From a checkpoint of a small multi-label audio tagger.
Model: arch transformer, layers 14, width 160.
Training: adamw at rate 0.0011, batches of 64.
Rows from block 3 of a small multi-label audio tagger, named by matrix and row number. Rows with one number belong to one neuron. Each number is 128 + 32 x the weight over its row's rms, rounded and kept within 0 to 255. All counts start at 0.
After each neuron's rows are labels from the 100 clips, of 14976, where the neuron reaches its largest size: "strongest on" is what is common among them. Only what is clearly more common there than usual is listed. The data: songs of 200 made-up bird species, synthesised, often over outdoor noise.
# gate: MLP gate (model.blocks.3.mlp.gate.weight, 320x160), inputs 0-159
# fc1: MLP up (model.blocks.3.mlp.fc1.weight, 320x160), inputs 0-159
# fc2: MLP down (model.blocks.3.mlp.fc2.weight, 160x320, transposed), outputs 0-159

gate.174 [104 120 146 163 141 128 105 121 111 159 156 120 126 198  65 107 127  72 142 114  93 166 152 126 150 127 102 130 183 122 141 125 200 100 148 115  98 148 104 138 103 140 136 162  78 111  63 109  99 116 115 171 101 132 117 138 150 172 131 114 122 119 100 120 171 157 148  90 139 112  83  84  79 102 161 129  93 132  91  64  80 144 157 109 201 131 150 162 105 139 162 121 117 122 133  94 114 156 131 111 114 109 159 152 110 148 126  87 169  90 138 149 110 130 139  31 126 156 124  70 120 135 194 135 151 152  96 107 129 117 114 175 137  71 120 112  97 176 141 161 153 176 117 124  44 189 202 166 126 149 175 168 175 181 100  68  81  98 133 143]
fc1.174 [ 78 138 114 115 118 129 140 119 189 117  90 124 129  97 124 149 161 111 148 130 130  87 140 108  93 141 156 143 151 168 126 114 173 149 158  68 133 109 138  66  85 122 114 116  86 133 110 131 152  96  71  46 183  67 143 143  94 124 103 104 139 106 182 126 155 132 147  93 152 111 113 112 178 146 106  88 116 223 110 123 147 139 126 148 164 108 125 124 161 112 172 120 178 151  85 137 159 155 151 153 117 157 191 137  55  87 152 101  99 123 169 156 117 117 130  64 129 214 139 147 125 102 127 149  96 106 115 150 153 148  98  55 120 148 104  84 130 148 124 157 190 124 108 179 178 155 177 147  89 150 157 100  57 129  84 136 144 156 175 178]
fc2.174 [104 126 162 151 107 162  85 152 140  69 143  94 134 130 124  94 126 188 132 136 127 113 190 163 119 100 164  60  78  97 140  77 114 122  62 140 103 115  95 142 107 144  86 134 135 113 170 127 153 125  97 136 126 138 137 104 106 157 173 220 108 145 138 183 102 174 101 159  95 149 101 125 131 103 146  71  94 165 120 171 141 116 145 123 115 150 144 147 174 105 143 129 163 103 128 170 123 136 119 109 164 112 121 132 151 187 154 106  73 110 141 142 122 144  91  83 190 174 127 118 127 141 124 102 134 111  97  80 194 194 103 104 111 148 113 143 128 116  81  28 171  99 111  47 147  81 161  74 157 142 114 153 125 122  84 122 171  64 159 152]
strongest on: reverberation; text has "room"; text has "reverberant"; rumble

gate.75 [102 183 124 132 107 148 129  89 129 136 154 217 117 146 168 133 118 107 182 117 149 104 103 124 116 143 143 104 176 159  76 182  97 129 128 138 182 170 162 160 113 136 135 161 128  75  94 115 185 175 162  62 121 127 129 129 136 160 148 166 173 124 154 147  92 135 137 126  89 112 147 102 111 147 109 121 161 161 119 125 117  81 111  89 145 137  85 127  67 158 139 110  34 132 153 100 134 138 133 193 137 157  95 193 150  60 141 114 166 119 119  80  83 138 152 100 167  85 116  86 158 149 131  74 165 159  91 154 167 146 166 128 120 166 170  80 153 186 153  96 130  96 152  79 121 118 146 130 187 135 203 146 160 119 169 133 155 170 132 108]
fc1.75 [118 118  78  91 140 133 134 133 163 163 131  86  90  95  65 112 130 193 151 172 122 135  79 102 118 116 185 147  79 124 151  75 127 120  98 107 149 158 117 161 153 134  87 139  83 147 177 132  91 107 150 163 183  77 152 152 129 128 137  98  94 165 139 196  94  74 116 164 107 105  84 151 172 155  81 135 114 123 149 150 141 101 137 141 128  78 123 111  54 163 126  96  79 171 111 118 114 166 111 127 183 181 119 195 154  98 148 147  85 121 114 115 106 118 140 136  73 150 140 128 197 109 114 111 171  83 102 154  76 163 126 107 132 111 140  94 135 191 120 115  67 123 207 104 154 158 125  85 113 144  59  88 134 154 139 178 121 151 126 151]
fc2.75 [112 148 234 139 130 118 155 195 119 157 149  97 150 179 113 147 160 150 139 109 138 119 117 161 179 119 157 134 171 101 144 139 107 118 102 158 129 179  99 145 148 170 111 120 156  99 106 180 149 100 183 148 131 111 149 117 130  85 174  57 132  94 103 117 112 150 176 164 114 165 125 116 105 150  52 123 133 114 147 167 168  98 196  94 171 132 135 128 207 110  84  84 123 129 154  53  68 148 123 142 202 111 146  90 123 155  92 165 155 128 142  60 121 103 106 127 139 105 129 107 113 115  82 155 101 158 127 180 123 181  72 127 108 132  73 130 124 161 121 113 115  89 117  92  62  79 126 124 137 103 114 126 124  96 178 160 140 123 136  81]
strongest on: stream

gate.96 [ 51 104 129 118 127 153  92 182 100  85 125 150 105 148  79  91 227 154 133  92 179 107 144 138 108 132 172 113 101 129 135 112 159 139  57 108 144 103 112 102  96 122 151 134 157  44 169 132 176 162 125 155 127 162 192 113 155 142 140 104 140 114 149 122 191  79 148 108 157 113 108 144 148 127 155 106  85  96 170 143 164 159 181 120 127 121 158 135 122 158  94  51 160 140 120 124 116 159 157 123 109 154 101  91 140 149 120 135 109 143  94 125 127  86 158  98 136  85  85  69  71 163 130 145  90 110 109  75 170 202 156 160 125 122 127 151  72  96 109 147  75  89 108 117 147 138 141 183 149 191 107 110 168 151  96  98 102 140 119 176]
fc1.96 [147 169 135 120 141  67 126 150  63  85 118  49 165 149 141 134  88 189 115  98  99  99 175  99 100 182 164 102  68 151 120 136 117 151 146 124 159 134 103 170 149 110  98 104 109 119 139 152  63 127 147 138 125 106 165 142 116  74 154  87  63 113  77 142  84 127 158 104 122 129 104 174  92 107 144 190 164 148  99 128 116  74  73 153  90  75 117 104 108 103  92 152 135  76 153 161  75 108  86 124 111  79 110 159 132 136 123 138 108 100 151 103 112 167 109  74 123  69 120 175 107 138 123 110 142 153 221 168 128 148 112 104 120 154 118 114  98 126 116 158 145 176 157 110 123 111  97 115 116 130  82 131  58  85  79 159 134  99 169  76]
fc2.96 [117 189 137 163 153 159 106 153 142 174  79 148  74 122  96 162 163  86 101 106 139 137  81 128 163 106 148  69 120 170 123 140 159 123 130 112 156 153 132 144 169  68 118 172  89 111 126 131 154  89 181 152 118 105 135 127 116 148  57 152 186 109 107 141 117  86 134 110 132  95 118  78 181 112 109 139 146 100 167 151 128 124 119 136  69 159 205 138  99 110 136  97 161 146 138 101 127 123 111 153 195 140  74 138 105 138 109 175 122  99 113 166  78 106 133 156  94  89 153 144 179 115 118 215 159 129 135 141 133 139  81 141 132 175 147 164  98 136 119 208 136  95 100 163  88 147 153  96  52 136 107  99 186 147 163 184 159 135  85  72]
strongest on: high song; buzz; warble; first syllable: buzz

gate.91 [142 124 164 104 115 153 169 126 110 174  78  85 142 137 171 105 153 139  70 107 143 183 102 178 127 155 113 179 135 103 166 140  78 119 127 154 167 124 135 123 141 107 113 162 127 172 190 127 128  47 173 141 150 137  97 151 145 113 140 163 156 116  94 139 140 124 156  84 141 149 146  85 134 155 101 101 161 150 172 139 101 143  64 156 108 121 113 132 107 145  71 149 156  81 109 166 130 115 126 130  97 109 161 148 146 171  85 149 144 144 187 140 138  74 127  46 149 157 185  74 114  84 151 125 197 133 110  53 130  82  82 195 148  96 138 103 134 108  83 158 131  99  95  82 125 126 100 124 152 175 186 170 157 188 128 145 142 164  79 148]
fc1.91 [110 162 120  95 143 136 125 156 117 185 104 137 170 105 176  89 140 101 179 115 198  75 137  90 146  83 166 144 120 118  67 170  97 151 139  93 147 173 108 112 178 210 137 165  89 136 128 122 163 181 109 151 158 161 129  89 111 116 125 175 134  99 143 143  88  94 119 157 142 116 130 140 157 117 168  53  73 131 128 100 107 119  77  43 123  87 125 132 117 116 175  97  97  95 165 167 146 163 129  86 158 171 147 145  80 118 128 130 139 118 114 201 102 162  91 143  94 155 126 149 141  89 115 135 134 188 101 107 111 138 116 172 155  74 142 130  83 179 133 140 197 113 117 138 178  97 169 107 117 122 134  82  83  80 119 185 129 154 102 123]
fc2.91 [131  95 113 151 114 166 140 160 105 159  51 173 138 143 125  99  74 201 182  88 163 148 109 111 140 121 140 101 111  78  92 156 147 151 156 105 107 108 169 138 130 146 132 110 151 128 182 137 159 179  88 136  68  85 142 142 137 111 156 166 124  87  77 123  55  75 116 157  75  84 153 118 127 151  89 117 108 180 157 165 137 101  98 129 122  79 113 143 165 133 128  90 160 115 124 129 105 178 180 161 121 149 147 131 184  98 138 110 126 165 115 128 136 154 156 146 128 175 119 174 103 144 107 167 114  95 110 170 181  88 126 156 161 151  77 171 133  84  75 108 140 186 117  59 173 111 151  47 108 147 125  78 100 138 102  97 172 165 146 129]
strongest on: pitch: middle; buzz; first syllable: buzz

gate.288 [153 111  95 145 139  60  98 171 124 153 121 119 164 186 113 160 132 171 207 115 148  65  93 103 142 111 137 104 180 118  96 186  65 107  98 173 142 116  99 135  92 113 145 156  82 159  93 145 149 154 113 129 103 130  90 112 154 138 117 127 130 141 159 155 154  89 196  90 157 106 173 163  98 143 119 131 102 173  83 160 117 103 147 110 145 135 125 154  98 193 107 132  88  97  72 165 114 133 126 121 152 146 152 111 164 136  97 135  78 168 139 105 109 145 105 127 138  48 135 121 143 154 100 148  92 113 137 115 109 137  38 144 163  93 132 105 160 123 121 149 145 240 113  65 186 147 111  84 132 128 145 171 159 134 104  91 147 148  63 149]
fc1.288 [111 135 107 155 139 130 159 159 184 117 133 150 117 171  82 167 105  58 144 106 117  79 102 197 151 110 135 162 155 106 123 106  89  32 100 193 108  71 102 126 166 149 174  71 142 184 138  94 140 115 123 143 123 150 103 108 111 184 161 157 164 111 151  81 103 137 170 138 156  93 164 161 178 168 165 151 130 205 127 146 135 112  78 152 156 131 123  52 110  67 102 140  96 118 138 128 105 107  63 166  82 140 127 169 118  98 150  97 139  76  91 141 135 104 110  63 161 144 113 156 108 129 115 124 133 118 105 111 136  82  81  98 138 103 135 141 186 145 178 180 134  96 108 115 125 118 109 115 135 127 131 169 102 113 117 185 112  86 162  98]
fc2.288 [147 169  53 137 105 118 113 122 125  84 102 171 103  63 125 130 145 129 106 180  72  86  77 110 127 111 104 118 123 119 115 137 134 160 107 110 129 138 129 143 116 182 106 127  96 112 139 136  84 140 127 116  93 216  80 122 114 171 173 118 193 111 131 162 195  99 137 177 151  63  79 140 197 141 102 104 164 104 131 133 127 121 143 175  85 142  87 182 103 124  54 167 105 133 169  86  96 117 120 101 123 162 128  87 125 133 151  99 103 143  94 160 145  89 120 122 124  54  73 128 120 179  95 147 106 134 143  92  91 143 114 164 112 142  74 142 210 147 101 109 103 163 134  83 112 107 121 117 158 129  81 108 159 139  73 176 102  95 111  89]
strongest on: reverberation; text has "room"; text has "reverberant"; harsh note

gate.313 [110 122 145 116  84  98 116  85 171 173  68 111 125 150 152 111  90 154 143 120 134 151 150 115 172 100 140 124 125 106 157 117 117 112 137 180 103  94 147  98 120 185 133  98 130 199 116  88  96 175 220 129  95 140 113 117 129 133 103 165 143 133 126  90 139 167 125 155 133 106 191 161 114 203  92  90 135 151 172 145 145 124 162  96 206 204  84 117 123 124 190 119 126 173 161 100 125 145 109 119 119  92 139 130 139 110 169  73 103 106 160 124 154 138  96 119 148 151 105 137 137  64 128 139 108 181 193 125 107 174 171 102 137  68 164  50 112 132 144 120 194 163 128 201 143 106 120 146  87 115 166 171 125 131 122 119 188 115  95 138]
fc1.313 [138  94 112  71 136 141 138  93 147 118 132 154  64 120 139 139 109  94 149 147 111 131  91 125 120 165 155 168 159 202  77  90 132 124 129 131 128 173 112 140 115  60  77 192 134 105  86 113 168 138 112 152 174 124 143  85 132 159  99  95 154  75  68 174 100 123 149 147 139 187  89 109 108 162 123  69 162 170 180  87  97 151 157 142 102 174  74 103 128 143 156 149  92  77 158  50 123 117 107 117 149 135 126  86 109 159 148 187  75 130  92 108 218 140 118 108 115 105 126  71 113 142 159 127 147 158 121 128 131 136 139 162  87 133 129  99  77 165 151 176  85 130  82 134 120  60 135 156 102 118  84 150  87 114 142 113 167 132 162 165]
fc2.313 [165 153 138 128 137 170  99 104 142 129 185 140 181 121  85 125 138 108 172 115 132  45 134 133 146 153 150  54 154  83 105 129  91 145 137 125 154 167  82 155 111  91  88 119 142 142 109 168 146 161 163 153 100 138  97 151 103  80  96 155 134  90 144 147 157 131  52  85 123 108  83 115 160  92  85 138 117  83 112 132 130 132 132 158 112 143 114 165 156  76 108 116  95  84 141 109 114 104  58 144 154  74 154  93  95 127 166 103 100 117  72 178 176 167 158 121 136 155 151 149 111 113  96  64 119 145 122 139 193 175  94 106  37  76 175 137 149 137 180 144 101 121 139 123  70 115 182 117 116 164 104 163 125  84 142 178 168 133 130  90]
strongest on: pitch: middle; first syllable: downsweep

gate.122 [168  78  69 104  99 147  82 132 130 108 113 115 185 130 130 159 150 146  89 143  78 154 152 132  99 108  77 107 132 139 117 159 134 129 151 129 149  53 178 121 131 156 134 118 135 163  61 141  77 137 145 145 104 162 158 145 102  85 130 206 157 111 145 116 158  61 177 113 149 119  86 115 141 159 149 131 107 116 140 124 126 105 129 123  93 149 101 153  87 140 115 168 141 149 127 124 137 128 130 165 121 140 162 102 141 120 119  92  90 107  41 139  81 114 138 171 194 101  63 173  74 174 136 178 167 165 174 141 121 121 142 134 175  42 148 187  53 127 122 123 160 148 128 131 128 156  97 159  98 113 100 121 160 172 146 130 196 147  85 187]
fc1.122 [ 85 167 224 140 147 101 139 115 129 136  79  90 101 134 121  82  76 144 138 168 133  89 134 153 107 170  66 167 123 168 156  93  70 168 146 138 166 166 146 159 124 170 114  98 101 121 145 165  88 148 174 100 152 114 124  91  85 142 176 144 166 168 111 114 183 233 130  87 119 129 179 100  68 144  91 150 143  87 165  94 116 147 132 164 155 155 131 114 137  74 138  97 163 106 175 164 186 210 132 147  97 139  86 153 130 109 123 140 166 113 110 194 150 102 125  94 135 132 153 103 155 104 144 180 105 111 154 134 130 171 138 151 139  87 157 151 101 121 177 138 126 119 137 136 132 141 138  97  93 123 103 152 108 137 123 166 104 100 193  82]
fc2.122 [131 137 147 130 173 176 165 183 188 138  97 166 109 126 119 160 186 121 140 121 117  81  76  91 110 128  44 121 137 135 136  71 136 214  89  97 162 113 171 106 139 163 104 165  88 174 114  76 128 183 128  66 164 139 129 116 106  68 150 107 205 120 115 139 110 150 156 117 114 115 155 114 174 146  59 140 164 111 132 176  95  93  89 127 121 114 166 125 159 155 137  96 134 121 136 158 174 192 112 115 139 109 102 138 131 146 150 168  95 151  61 197  68 100 160 120  89 112  98 116  94 166 173 133 141 158 131 118 130 163  88 134  90 132 108 127 150 147 122 159 130  78 164 111 132 188 126  91 112 119 136 164 140 170 122  76 132 109  90 148]
strongest on: high song; rich in harmonics; arch; text has "noise"

gate.79 [136 137 135 181 108  77 152  71 144 143 135 151 121  78 177 131  65 125 156 102 100 155  72  32  94 115 127 146 132 172 149 193  74  82 138 135 138 126  92 125 101 167 213  71  77 148  97  86 139 147 131  78 169 183 129 123 126  99 117 160 107  91 172 161  90 137 181 156 157 114 190 128 187  93 165 141 122 143  91 135 107 145 118  92 139 124  40 103  70 161  94 147 153 161 156 110 109 109 155 100 117 166  87 125 104 131 100 139  94 123 159 179  90 112 110 115  92 121 175 130  96 137 148 147 117 128 157 178 145 144 132 138 118  66 161 133 161 104 109 164 127 116 103 147 111  81 117 124 103 138  94 117  76 152 119 121  92 106 100 138]
fc1.79 [ 95 157 153 150 133 105 192  96  97 156 115 136 118 105 145 155 117  84 123  95 134 176 106 183 138 125  93 167 132 145 169 120 107 106 109 167 170 119 161 109 120 141 105 126 171 159 109 132 119 147 121 111 128 158 121  83 101 165  86 169 168 101 118  77 130 156 106  92 110 128 161  45 181 111 197 138 117 136 116 120  82 166 122 179 136 102 147 148  89 170 105 150 114 112 140 148 173 126 210 119 137  91  74 146  87  92 114 162 124 171 139 133 189 144 114 146  74 178 102 117  44 125 111 131 129 167 104 116 161 157 154   7 179 113 187 114 155  80 149 143 115  92 177 141 147 104 164 119 132 155 130 161 164 118 118 152 123 108  76 141]
fc2.79 [138  60  59 135  84 121 171 131 102 118 156 123 171 157 113 181  87 138 147 176 154 149 164  97 126 126  79 141 171 125 107 112  83 109 157 101  95 135 118  95 121  45 116  54 110 172 121  72 164 117 157 110 115 104 112 143 164 119 124  93 159 131 130 130 155 127 112 110 128 118 142 135 129 112 150  76 159  64  86 145 100 145  89 117  95 169 151 109 121 145  82 141  88 112  99 199 147  27 145 144  92  61  96 158  79 134 162 160 152 120 145 103 161 137 116 148  76 116 137 137 130 128  84 122 132 138 131  96 178 156  97  98 167 151 111 154 113  95 118 129 119  81 162 183  91 153 184 108 136 124 148 152 151  77 142  78 116 191  66 112]
strongest on: pitch: middle; rich in harmonics; arch; first syllable: arch

gate.58 [152 121 174 100 150 168 135 140 164 215 104 141 167 117 142 138 134 147 150  58 110 127 157 103 128 149 139 131 172 119 131 138 162 104 177 165 134  58 133 158 108 142 101 135 133 160 153 118  42  87 133 151 155 131 168 101 111 130 127 175 138  98 203 110 154 196 136 180 114  99 105 161 155 110 148 124  83 107 186 136 136  96  85 104 106 119  89 124  76 142  90 119 100 172 125 166 121  66 138 137 132 145 122  87 159  50 161 136 191 161 123 124 110 124 139 153 132 176  63 157 149  90 145  61 124 100 109 131 188 103 173 141 106 152 136 153 133 142 132 104 126  94 129 127  99 132  29 124  99 108 145 168 152  89  99 143 151 133  63 143]
fc1.58 [133  83  87  78 126 120 130 139 122 146 159  85 144 126 169 137 114  99  95 124 138 136  82 110 122 171 141 108 140 170 133 162 107 135 120 123 119 108 114  78 136 149 147  93 144  72 142 151 157 109  93 147  46 159 139 167  98 165 115 105  96 144 134 137 139 118  91 102 123 113 165 132 168 136 116 141 141  81 136 207 154 143 151 118 159 139 134 219 182 128 161 133 189  72 178 146 126 131  92 117 135  72  98 146 127  86 137 122 111 103 184 144 156 118 190 118 159  90 162  97 102  85 173 126 136 146 140 122  67  84 161 137 130 160 146 104 205  68  91 130 129 140 168 101 191  97 138  54 193 107 146 118  95 112 134 110 153 184 100  51]
fc2.58 [121 140  98 164 139 119  85 112 173 175 136 143 108 182 172 167 125 117 141  94 146 121 155 128 125 144 133 119 164 177 119 105  77 161 155  76 127 151 126 127 127  52 140 158 129 163 131 135 125 117 157 134 126 141 130  81 124  88  88 117 113 126 129 145 112  85  86 101 204 128  93 183 150 152 147  98 138 110 133 103 198 166 102  78 173 126  94 106 196 110 111 108 141 139 127 113  87 157 130 140 135 168 102 140 144  95  65 155 130 117 104  89  95 146 110 141 131 122 120  62 107 148 149 180  94 143 142 158 147 105  96 102  77 102 170  76 185  82  93 106  81 147 198 114 131 195 134  37  87  56  88 114 107 128 175  80 114 125 173 142]
strongest on: pitch: middle; buzz; text has "noise"; clipping

gate.216 [107 120 108 140  80 144  91 185 120 103 117 116 113 115 140 125  93 173 156 165 132 104 129  94 103  67  82 181 135 132 104 106 113  78 131 153 155 116 167 139 106 148  96 137 132 129  99 143 148 128 107  70 118  91 128 117  65 130 175  93 162  96  73  92  99 161 153 131 107  97 153 132  82 121 112 120 119 142 123 125 131 121 110  97 105 177 113 165 179 221 121 107 141 140 112  97  61 121 130 125 152 150 118 179 132 164 104 127 147 176  87 192 106 136 143 161 167  97 127  89 109 170 141 108 130 149 125 138 133  84 110 149 103  95 118 171 110  78 229  45 144 200 124 131 108  85  92  71  47 175 138 105 136 109 159 121 123 189 106 141]
fc1.216 [102 107 107 165 144 149 144 101  95  76 137 110 102 159 102 105 203 174  83 153 129 159 105 114 126 117 140 120  94 119 130  97 115  95  91 119 145  75 163 174 115  99 109  99 142 141  95 154 171 110 149 124 138 142 130  91 152 112 135  92  80  83 138  37 140 118 153 126  84  99 174 141 101 121  86  98  94 155  89 109 121 220  96 135 117 118 133 161 148 117 123 143  87 151  91 169  89 193  72 147 121 139 181  90 140 164 125 190 123 139 174 162 170  92 136 112  89  79 138 102 109 122 152 118 113 140 169  65  63 201 111 124 114 125 101 157 135 105  62 111 156 129 160 105 104  77 138 124 136 111  35 141 152 160  80 107 154  99 115 128]
fc2.216 [166 141 118 160 148 142 111 118 109 162 162  82  80 113 152 133  70 146 136  82 116  83 148 161 119 144 163  87  95 148 144 144 171 176 112 161 108 124 119 175 170 128 167 101  75  74 152 124 112 136 112 144  93 122 125 130 143 135 113 202 104 149 141 127 138 131 116 207  89 121 202 136  84 128 173  90 150 132 119 139  65 125 115 123 102 164 160 142  92 171 113 198 154 154 140 130 140 176 190 163 126  93 135 172 144 160 192  96 141 168 114  86 132  87 122 187 180 122 157 148 175 115 139  87 152 168 155 142 163 128 151 151 171 177 114 111  79 108 202 136 105 153  74 154 183 175 128 125 144  95 137  82 106  88 131  73 125 140  95 145]
strongest on: stream; white noise; pink noise

gate.206 [122 120  88 105 151 173 135 173 107 139  82 126 167 144 110  73 155 137 173  85 157 123 166 122 148  90 119 119 140 108 181 192 164 161 139 149 117 180  90 167 110 144 168 171 171 129 120 167 114 112 170  71 144 170 127  96 144 147 100 111 101  72  95  38 126 155 134 103  86 164 118 141 189 108  85  90 134 143 145 128  91 132 148  43 114 154 140 118  61 116  66 115 108 194  99 153 161 104 150 125 180 127 165 103 119 110 151 151 134  86 143 147  82 133 104  96 118 167 152 119 137  87 131  91 127  66 147 112 126  70 121 121 106  91 102 150 117 160 150  98 111  75 105 153 166 124 119 180  83 142 151 157 146 104  94  79 136 152  64 106]
fc1.206 [117  69 142 158 196 122 142 102  86  90  98 195 127 122 124  73 111 129 142  97 121 152 166  86 213 106  96 164 186 132 163  96 137 115  93  96  40 133 157 110 125 159 119 111 142 140 188 165 154 107 147  86 117  93  88 179 104 110 149 113 182  93 110  86 181 134  74 145 177 212 122 135 131 103 135 125 112 106  83  64 100 147 147  81 100 142  99 144 106 127  98  64 127 160  90 153 105  88 146 192 132 148 116 103 123 151 148 101 143 116 104 117  51 141 146 158  69 155 153 135 108 147  93  77 131 146  97 111 136  87 186 152 137 135 124 126 152 168 168 142 114 101 113 147 139 126 101 110 137  96 125 108 128 170 130  84 107 106 166 123]
fc2.206 [143 131 147 160 117 136 121  89  97 137 124 105  68 103 110 150 121 117 166 187  56 133  83 160 115 100 152 133 106 106 118  85  87 163 142 148 123 144  84 126 147 154 137 115 127 110 168 160  80 118 106  95 120  98  63 159 142 181 141  86 123 105 138 120 129  97 108 120  54 108  65  85  95 127  94 168 132 152 109 103  93 103 115 156  94 112 151 117  78  83 164 185 150 104  94 112 119 111  69 141 145 112 117 194  98 142 193 138 134 141 162 130 144 168 131 137 160 193 170 179 103 206 153 170 151  63 141  95 110 152 144 110 117  91  41 160 149 188 184 126 111 105 152 133 127 147 189 152 148 106 120 164 159 125 134 148 105  86 167 105]
strongest on: reverberation; text has "room"; text has "reverberant"; quiet level

gate.263 [100 102 168 137 111  81 119  98 100  98  82  62 118 146 125 114 108  87 110 142 178 137 170 125  88  95 103 132  84 148 157 110 164 135  86  85 150  89 143 121  53 149 134 138 149 153  64 101 113 138 121 129 182 103  91 116 116 124 125 156 151 165  94 108  82 147  89  60 110 135 114  67 129 122 109 106  97 134 114  41  71 101 108 106 115 164 134 114 126 112  73  85  88 137  99 184 103  79 138  73 196  86 138 166 172  79 100 151 127 124 135 123 116 132 110 146 160 197 165 106 160 166 160  95 107  77 148 101 140  98 101 135 121 118 116 144 111 143 141 114  92  82 186 159  70 107 148  90 136  82 107 125  99 139 120  55 148 137 117 175]
fc1.263 [ 90 175 101 132 108 142 130 148 129 144 123 149 127 163 133 173 171 128 123 127 148 132 164 161 114 128 142  81 101 128 179 112 129 102  52 126 139 128 143 143 100 130 108 106 166 148 104  84  89 133  93 140 142  93 130  96 121 173 168 124 106 113 138 155  43 143  90 131  96 134 115 157  78 127 111 136 138 110 185 134 121 115  91 125 105 139 105 119 154 120 123 100 149 187  49 128 162 119  62 108 141  95 161 108 142 153  85 131 162 178  64 133 155 146 169 162 185 171 127 132 130 157 156  65 110 123 171 107 155 116 132  47  62 115 137  73 142 118 212 122  51  68 152 149 134 133  51 139 132 116 108 126 121 157  97  92 140 127  64 190]
fc2.263 [154 116 138 158 120 130 152  72 135 117  86 117 125 120  80 154 104 116 128 153 113 118 114 156 111 120  98  91 107 109  96 196 107 178  89 142  98 136 114 128  73 108 177  97 132 137   1 157 108 116 102  89 136  71 112 143 158 149 129 141 150 129  77 172 118 192 151 157 118 176 120 147  91 171 121 199 135 154  94 153  88 142 118 135 107 139 199  92 138 116  95 108 141 113 114 117 111 133 156 108  96 104 156 121 143 128 146 177 162 145  98 112 137 127 188 123 117 106 166  41 142  98 120 132  93  90 129  83  90 113 137  58 114 132 167 117  83 105 168 126 161 128 168 198 189  88 180 149 175 132 164 117 114 147 105 137 181 144 182 134]
strongest on: reverberation; text has "reverberant"; clipping; text has "clipped"

gate.103 [111 128 112 152 160 144 200 125  94 112 115 126  71  81 121  90 163 106 122  71 123 126 157 176 132 102 156 103 140 202 143 137  76 104 161 133  87 113 131  86  98 135 143 116 120  98  78 144 110 108 107 115  96  94 138 126 103 112 153  90 165 100 111  64 186  65  86 100 189 116 198  87 127  97 133 131 119 163 228 158 204 108 157 107  93 188 102 138  88 130 127 101 151 170 196 119 151 124 123 107 182 114  94 103 124 124 133 100 109  98 122 146 136 138 142 190 123 105 164  84 109 100  67 138 110 165 160 142 101 155 129 125 131 146 141  77 126 108 138  94 119  95 147 127 145 180 145  60 130 106 116 123 143 124 213 146 137 124 114  99]
fc1.103 [128 131 100  73 161 143 137 111 146 115 148 112 103 131 135  87 176 181 128 102 133  59 156  70 146 124 112 111 124 102 152  85 166 102 144 102 114 122 190  65 135 213 111 103 101 134 120  76 158 131 151 137 110  93  81 176 134 136 139 132 106 131 174 195  36 176 104 203  85 151 138 136 182 101 128 105  96 140 113  98 143 113 157 123 146  87  96 118 155 164 201 101 126 165 106 108 100 143  98  67 165 158 102 155 146  30 145 125  92  89 141 133 123 116 118 148 140 150 158 159 164 117 174 135 131  92 164 141 111 124 151 181 114 155 177 122  87  99  78  70  96 138 108 162 140 128 137 111  74 134 148 108 119 154  85 129 122 141 132 106]
fc2.103 [140 127  88  70 104 118  75  84 181 157 107 110  59 148 106 152  62 128  90  80 136 185 100 157  74 153 112 127 175 112 177 150 160  92 113 123  95 156 153  90 129 131 108 135 130 170 107 146 153 153 104  87 167 101  95 109 107 149 139 167 107 167 151 132 115  94 115 138 106 131 138  88 169 125 167 178 108 157 161  59 153 113 154 134 102 137 108 157 112  98 182  80 119 182 158 115 125 158 144  91 145 130 143 205 110 169 141 143 109 122 142 119 137 155 134  93 200  67  51 138 110 118 137  77 124 147 164 123 162 125 121 123 109  86 163  98 169 113 209 133 124 142 184 138 154 141  68 154 181 120 125 148 131 139 144 108  70 178  97 158]
strongest on: stream; text has "over"

gate.117 [116 188 170 100  99 111 117 121 139 185 108 145 184 131 126  73 150  86 143 183 145 150 109 149 124 124 148 172 151 103  94  79 129  97  90 158 180 127  76 189 130 104 121 144 104 143 115 152 115 120 142 169 149 137 196 140  91 145 159 111 125 171  42 133 145 137 169 126 133  93 186 177 107 127 144 172 132 107 157 105 149 147 134 123 163  88 191 112 113  82 104 139 107 176 137 156 141 105 131 167 151 173 130 183 109 137 131  54  72  68 114 171 157 179 142 128  85 173 137  87 140  91 127 102  95 156 140  99 153 112  95 197 141 116 101  82  73 106 102 112 170 139 187 132 119  84 133 125 114 110 156 150 176 137  97  93 174 153  92 107]
fc1.117 [134 122  56  54 113 126 118  71 171 142 171 215  92  93 135 109 101 114  81 132 144 135 106 117 114 135 127 129  76 183 108 128 129 136 145 143 149 142 146 129 165 124 122 109 161  87 159 122 118 161 137 125 163 135  79 101  89 134 101 116 120 129  94 148 101 121  99 110 158  98  70  82 119 124 139  78 110 141 116 113  21 110 158 174 116 159  87 174 143 134 132  93 117 123  72  91 128 133  98 115  88 173 101 180 157 116 151 137 151  86 104  84 161  98 132 167 173 147 146 129 165 166 122  90 151  59 127  88 130 153 125 166  80 135  98 179  98 103 212 178  98 168 150 108 155 131 145  96 109 150 153 146 145 107  99 113  82 188  85 172]
fc2.117 [135 120 113 101 119  97 163 123 104 162  91 156 162  82 111 105 130  57 105 110 160  97 137 135 142  79 145 164  73 100  79  81 110  87 127 134 120 111 133 172 194  43 102  89 118 130 169 146 153 144  92 135  57  92  98  86 142 124  73 116 138 122 126 166 141  65 128 102 112 125 111 120  93 122 143 110 149  67 108  84  72  74 128 129 115 133 106  96  78 146  92  83 105 122 146 103  78 135 179  73 123 102 123 175 131 157 140 136 104 154  96 160  89 201 171 118 174 162 129 137 115 130 141 121 149 162 193 130 130 147  97 133 102 165  73 122 140 158  78 146  61 148 141 130 120  78 134 120 168 106  98 101 100 159  79 176 119 121 144  65]
strongest on: pitch: middle; steady whistle; first syllable: dip